Rows from block 7 of a small image classifier, named by matrix and row number. Rows with one number belong to one channel. Each number is 128 + 32 x the weight over its row's rms, rounded and kept within 0 to 255. All counts start at 0. Numbers have three digits each.
After each channel's rows are labels from the 100 images, of 14976, where the channel reaches its highest value: "lies over" is the class under the peak. Only what is clearly more common there than usual is listed. The data: drawn small creatures on textured ground.
# convs0: first 3x3 conv (model.blocks.7.convs.0.weight, 128x128x3x3, each kernel summed), inputs 0-127
# convs1: second 3x3 conv (model.blocks.7.convs.1.weight, 128x128x3x3, transposed, each kernel summed), outputs 0-127

convs0.101:079181145198162113093160108172140132140089143131172103185072096111205110130138135114168077113147112184141104173086075098092113112158080112170114107089095122165115130095118143093072101144125130152085063137122119127117082138064071140123155207110102101152104142172131145150174130167110122127134165189099111108138165196127103136148100140162095074148099146093142159092153113127137110123107
convs1.101:126102108115081105074038141148113094113217058166072078074166086087112148190124131095143138115102085095110145118096141135130162086183094170101147144147139170135100102112140096139128144065097132114145107077142151102114156111137116121130079090129126147176109119084087094111129124102119152112134139121091116091171104111128100165116102135138081135150208105135039138105112099081130184125138
lies over: limb or head; body

convs0.45:140123176093101108131143126156083149141107133147129099152135157117134178219063101192148115114031105129075143060168162117145103132105096163126156085132135163153105115090082090156149113151111130133131125134096130083102145072152157166136108125100210104114119120136165117113133172127103133175189085147189092113083103101141107194140114071082132080157147129128158095135139135110075101089130
convs1.45:082104124140133133180162071104125103117129179106146161119107190138164133135081219129121171175170159163165141134114131105115148157103173129103043084095119100147116110154163161151168151129097116138158166203123121146094137144083112113091097091125167136174183094095095147125161098098106154144106158129111180081119160105116104099084128129082134119079122111189141083104070074138139090167169
lies over: limb or head; body

convs0.16:156078146096161173135100137130097104160089132111178117164125081104126147118139088070144118118120146179086130210159188078152142121096145138089118144217052191138117143106115122094134172117122131115132127098122147129124077134113121091113131109130170123120107142140126137052144137197082096131109130155147062099126080129120108161027085152125166092138116050122141143102147129085171130139116
convs1.16:102110155103081133180124096141163140142110033100128162118136143090160121090154170075143183102121106109119116086103165193135115080128111082170155072114079091104135103155134122142119106138084108078111122105086097140069160139123106123088128149105167098143112122084141082142128027126115116086124159130091123098123125075154102141158089206129107121062113138084133171162076121073111092117145
lies over: body

convs0.115:115162130129129139160142123183140137105131166070123089119132167117073120139130105123139127152109074151106061096093084123112081156097071089141094086059146131111191067116104101130105163148172175133192124155106086108111142110096130087126079102084068153180140086126154098104056171075124154142083144152167134124101101120163094143108177130082117156149092149175135155173054138156147122120131
convs1.115:057129065103102091115114119098060185164155171199139111101097156100150170178111129095042138172151120086147114158108150134133127108166106098121192120114150099150124164107152133176138127100123183152081164147052121148158145113103119167110180147119098136179115095078116139106151127136132164147131153150199091159098133095106079164104127111101148138148112175118156123154125093162118108081195
lies over: limb or head

convs0.94:168116085116199159129141194120106109144158136168174109093118095142114107124135129120109187154070179146150131091122142157144109104075139102197131180093118123078122135096121138092084092018109101131155104136173104121114132223114197122140118112134100125125138149095117100089107113156124111106088153105095154088167164108071085113167139096126097138121074182056133140143124120174109120121136
convs1.94:141101104127121104191129159168134169176155140068136168128164087197139120138137130060124068115163158113139109119149085131139088125124081185175121177127141169123070085106181137085143124125114124136096090158150144160143163134123142145123154097153137106108099090085200142148120101159132080092113113110174080150088149133171117076149080147098131041183090110079105107114157113128126081195112
lies over: limb or head

convs0.81:129092144116149182111099104100142141176121134131067089102141137113155127140168150116119146084168102119090119114185163105090152130053091145132113126207112142179077106091192149163159082112090140127091113142152038137145146078144104130078125183149118133147151203109143117070153150097142104140148138154068104145094060192105144130064123113145145106142098091115171129112083129075134140118138
convs1.81:129126165081158161158184117113088130134118142126100151106059146092159097082110098138116141164119080102097153126100139140122105093067050096157092122119074111112148107146091171119064093132096125122137141062144121171089129119204045117099163121143147115098130133118112135173102126163096045145106170155076126155159138164107114096048086177138152136154106086117098094131128116082093111131102
lies over: body

convs0.1:078098149166106109083138108152140099099141095163136163119132097110157151187105101159081124130135165146135081104171128065111172181099137132159080164101108103136151162117136123141091147083100154138115121131143140150114163168074190092133140124112145176124115205110115067140134181082138073135150112180130149153117103167160158176102069161170160079207076121089121110110135127143086153205114
convs1.1:127168163110142047162122121134100104183140171144099122141128063119061093131105121113133089131176157086137113081094155119131115113118143145121105144097101106153150135073115073118105177107176120084145062136099111105101100114129085134041115178156131094162111159131122043148148087156147166110115086136079131095166123112160176123096119094126197159075190092102129107121132120098104171131077
lies over: body

convs0.108:132114114098148100152120105118134138145050140107129113067184049065075126140121128114171138155111120116095075121151138126111128114115148139126126107162082066056131151153213123116149148088169161116069138139154092066086118144135184145062141139187147131135073114126121132134106105088179085138122087111121104160098129131072189162157168082109085155097134127073145117178142128164134148141101
convs1.108:098110157154107132078142120174114159116108127135152100142124136144088128132093088158091116147079106168142100182168176163136146204176078149162100134067092137143108073064092138147074133092153117161176083170098111143144135189095049098149108157128133097097117109106088102210082168126112167108136111065144090095162162125163120164123102043127155154135144125107115110144104099143115102138132
lies over: body

convs0.96:096099154130090098148120120124107156121138179124122153100061110129123142156108136087109157099155100081094127139156088129118163137123100155166176152149152148120081119126071144091173135193143153113115048138103099063153125140144069066116129162176119172165094145102140101102100129115222099141113166112118180158117148113065089199142107126080150179142078121124111154094130211117087106127120
convs1.96:124140113140060172076128112147150120133155174145105153082107115149102101140188104154050123124127084115133175123122201114107133113153171155106138107082104129091117059160083092134089167172134140096120143148126133173128115175095106146162117164086079115163095067183090103085136140073091170141183107149110115080183167142138099140105119149155111137185153135170109137085150140164116086096198
lies over: limb or head; body

convs0.12:120117150108167148172050110114127162061127149111135130117142134139059136161132108063123095098156147096118113195139125143198098107123088108089157132155104153097076072105114146171087113095154082126145108169097111093075088139133059091158154103135146094156163127074125141130121091114140154044159117084077068111186091162156099144106133141159156093136134151115054076132134133126130142114152
convs1.12:109106090107138171170150188148100094111071138138138143097074161135159102118116129054118142128113093158106137088114179085132153140126100044190104158107108049128058162134105086094138112143102140076113115135085112119122106150151104149132098125147123114127153114140107117044124154176125083159086131154138131137174124070134115150107161108097167070199096122106100058157146089141068122132099
lies over: body

convs0.124:101107125170148156128143069133091183104143080133123139095092120169127132137067153199095186153149116117104139153165146126181153105103090156105074198074102185077137122115082122140106091096177179130138119097156110080181123127149154123157116108131144130152124115148128082178086217106124130117155137150186161112162115173158107114057163079098111091160107135169150091117156155114092106104161
convs1.124:118072126108141162086158104160104141217124153135172148099101125098133143125119074105154112142106135068106137105118088056127123156143199075140164119131099068112114107129172130129135178061124114124146123127144134134130086136108152122094179056150123027119123172123156103074156144030158165124074122127111097128098095117132161088130129144131115078136158139134145132174083151141146070165138
lies over: body

convs0.47:160096145155085160158118084143126091064128140165078124150113110113119156147120139137137107141123230155100142142132097138106141078195142133140184097106138119153134148149139130137125132144100087094168087132169106155154067154108104155096108138133083072101119166076123144146145103076166112149134127142119214166120119169166185109176133117143064071043140124101118145133040107121173109121148
convs1.47:070116044134110181131132137150105103104106090118109104127132111100108094108068113098135155078149068099094165089142147154154114148134106123110139153127044183169130081060136096089149067136116117110083130140153098178083093100173089141113142132107077089152154143063128174128131095101105081127139138138175121171114103120124160212091102130167085121135167116096129096157133171122093111068113
lies over: body

convs0.15:101101145050102129118188109133131121160157075101137144088168109089152072121088135095170112081122130152155115105114178108102139157130180169052130087079153149115102104142131124143143143141185108107053129159144138109109125148177133138128095068212105118131090084127089059102120149107127148156068121191180108143129091102134142148150165086091094135125073115121096102136119110140180181166119
convs1.15:039125077108121166071075155148120101153118115122146095136134140136127158102122125161079105132152133108156108119149106087111212129117103088059158147075146108137143134106123104120094075085126053131155080102142099159116166137128167133129139114146097140165171129092127121155135138170141186127154087101133079118159133083145133191065094071132101156105186080134060110075140126061150130134084
lies over: body

convs0.125:028090063098124143144146115179114142145152134114069132109159103134091174109138110220157140063083129106118193152172140158134122124165100160182122097165143142149150120097182106165122083165155109126143177150109128122102123142128101163110114131117115147141175081128108095145138144169106096159105180089069111188096089087118108154137130180200110139111072152113155110183101136141151146096128
convs1.125:201121104078084143115099150033096169092107074164065087147093126140130167122105150121144100109125140189108081102159093125123134119127066193105124074088102068152141155108127124106157083071134173137140095106089132097104147088134137138102089093168100088152139158088133125092115123137103068109114094143135118132120130119144105191132088183070109177107154113143079123076148098119136132091168
lies over: limb or head

convs0.86:108150137132199149129151097134119131169140102142078167130094109101194081106165102087196141143154106176132129127158095157093120154109133169100145121160175164130113074107060095148147104181125137135072111084128125135097150143163120180030103153090184122149116111152106199142077180162151083084161158134141102140064153178091108117105148098142116118118137106164175125100111132101161150135175
convs1.86:116146159151103072160133122132108127131075101163113141131072149124078103146146155133179100106076072074126059094118166113088114076146147123108120110117120096128130159147124154077100089101098133065143173142154132122057082127149120120134141139050091195111101047160186083094107112118137150125122143120125079120205134160112130119080130158102156123090166091167066152153136186117132119155152
lies over: body

convs0.27:155126080107107067100081159086125156123125149112161103163121124105166114144165125142104130143100070080127111136113067112114094125117090152078137166074115096182117143132203187134151092126122089104122138108135175096118116100138088125138135105109188201115118129160156130141092111122124162187195109143102140153067117163141108170087118112077192145150097041142107171073095148106101094163170
convs1.27:152110171181120160158156088162134089106128163170097196123192133071108139106130115111145136095083083090138163122109182094185164053052131140135125143144114158119159088116152141117063116138132118104072087149083123173202097120192133136076147108122070155160117093171149172092097113109095095112151103106154130144126114117103132077159137169096121117066100087126151154088159117103142140119114
lies over: body

convs0.118:171116160141237136084085070097154140112122184091047103179154120099117144135070106131164138120091124173121098160095144110133129138152147108153115077144072090133119183191088106123122090179172167104127111147147142135131116095069136129155079171156064136137116097124081104086098100081052133153140140141087121132112089068112161129130123125052122115152106136120120159130109127146134156135144
convs1.118:100183128147155178052111112139098121114149171137126092173112096124091165136155143119188136191137074130113120108141140156099125160120060138107154131095114167086119138064137143144125063088131132094105085109145146176191108183100088105134120099113118175117125150128143108192120135191139165118111154058125182108107177143141096127142115137148162158102128197171092058136072082101122128092099
lies over: limb or head

convs0.6:115137091103152085170157138145088110140145151113133179165161104111150152145065113150175140153120101110170086099171079117084132175113073140060067105153156145102116165105132107148207100114133084173086147139160071113129129106189104145085071098124075129112121064110098130113102114092122137115111110164105181099140087122090165144097130118101199194100130093124118102163154129096139060119162
convs1.6:113158116109125108102107129137118157090139141164110095144126158075058097162128154195111129098139141069136068149101160098119098185122102089114121035116105166127094188085140113188129136135121180119140136092156155134074055109103058120121111152091088163145130133121081119114147135075107132111165125141099180106183170101135076139156135140071060169119156124113117107071131133162108153099085
lies over: limb or head

convs0.37:101153108147068061065090194135136103133123082168110167083129138141160125091103113152094118104150149109154087121156131146173164108144137092132101139070118168147147151185108155162083100127140175128167151118166196089127147135059134110178143161138132113111136157119152070131152158100145166179145149072103125159126102093174113127153122176136064093096069153142208147092160153121141070146143
convs1.37:156057156114142081111124133083120082134097085120111149102136084121098123130143129090162177170102127090109107149093100118153123130107201096130086174107154096110160106091112083128120146107128122136119094199147086127126147154101144109125182182099149151128100133162143088149152063133090099065115046038111114174102124134081091128140070135145171131061142131055158130108137117157140114185104
lies over: limb or head

convs0.105:097126123147063158174146077128154156095137172113114154181126085183166133115068175091107119130118110122102168101146090151142113175117131113172133081179113091093146144198119134115116134162113154216090125125095109054154155095123167140109138206103136128173110124161130098127103150121103115146124156137144140140125093139117153127125085225090058122071060172137136156102122119107093133086142
convs1.105:084115139183057092057098127132107154128145138190108113082110118094091138092157104143078109112128119106150120088080119098113167118112109118123119054116142185084120103104145081129094125124106121112121088106152055165134071154133080052086066102132138086176115138124074099176151151140166150131148075128139137093105183152125132169114081093154170150110184121099097110119102106126192088130132
lies over: limb or head

convs0.109:121120113132158104089118114126130120130070128102126114094084126109159116110104143221111160106099163081085099108123133176174127138089050131102179128129086098159166103188148085150149146125162161168113135088103128112174081128113099126124134102130165124141139150131091134115166119090176191186104118160183117096080120102117135170111160130129094176191113118159163212071087121132082165066161
convs1.109:166113166150136111081177078126124120151089086142152163112086115118136138152146116057101122100103121138096130122109106106145111055125157149145123183107194118092103120147085150156122140122159125151116137206131091101165082191097100154076100155151107233121085134082118084137177113158148136070200174099107130137136123142149074115098135169167113060123151121154164117121076170113125105109148
lies over: limb or head

convs0.54:112090160113087129183087166090115130098073114128108124119108122134161079129101123088159140105118168083164049051137098153079151127175140090148154126141191117107109149162100101100104115141150179055131117080164150151132072153104072110144125134125182088109101079184113078175171182121100171141120173131139090167132108128149157119152120126057130126136139156181096104139158135072098122095153
convs1.54:151150143116061106035192134083133110132158152165040177085114143152083146144178137163114136129130124132095134153147130096143129112140087171074138139157077139117140156138177111145109171078130135146095206113148112094118116129131119097122091195148082096179152127092084110129106183088087159142122100108117146134166141200094113129151102137154110172148071138181114170148123170128098116141071
lies over: limb or head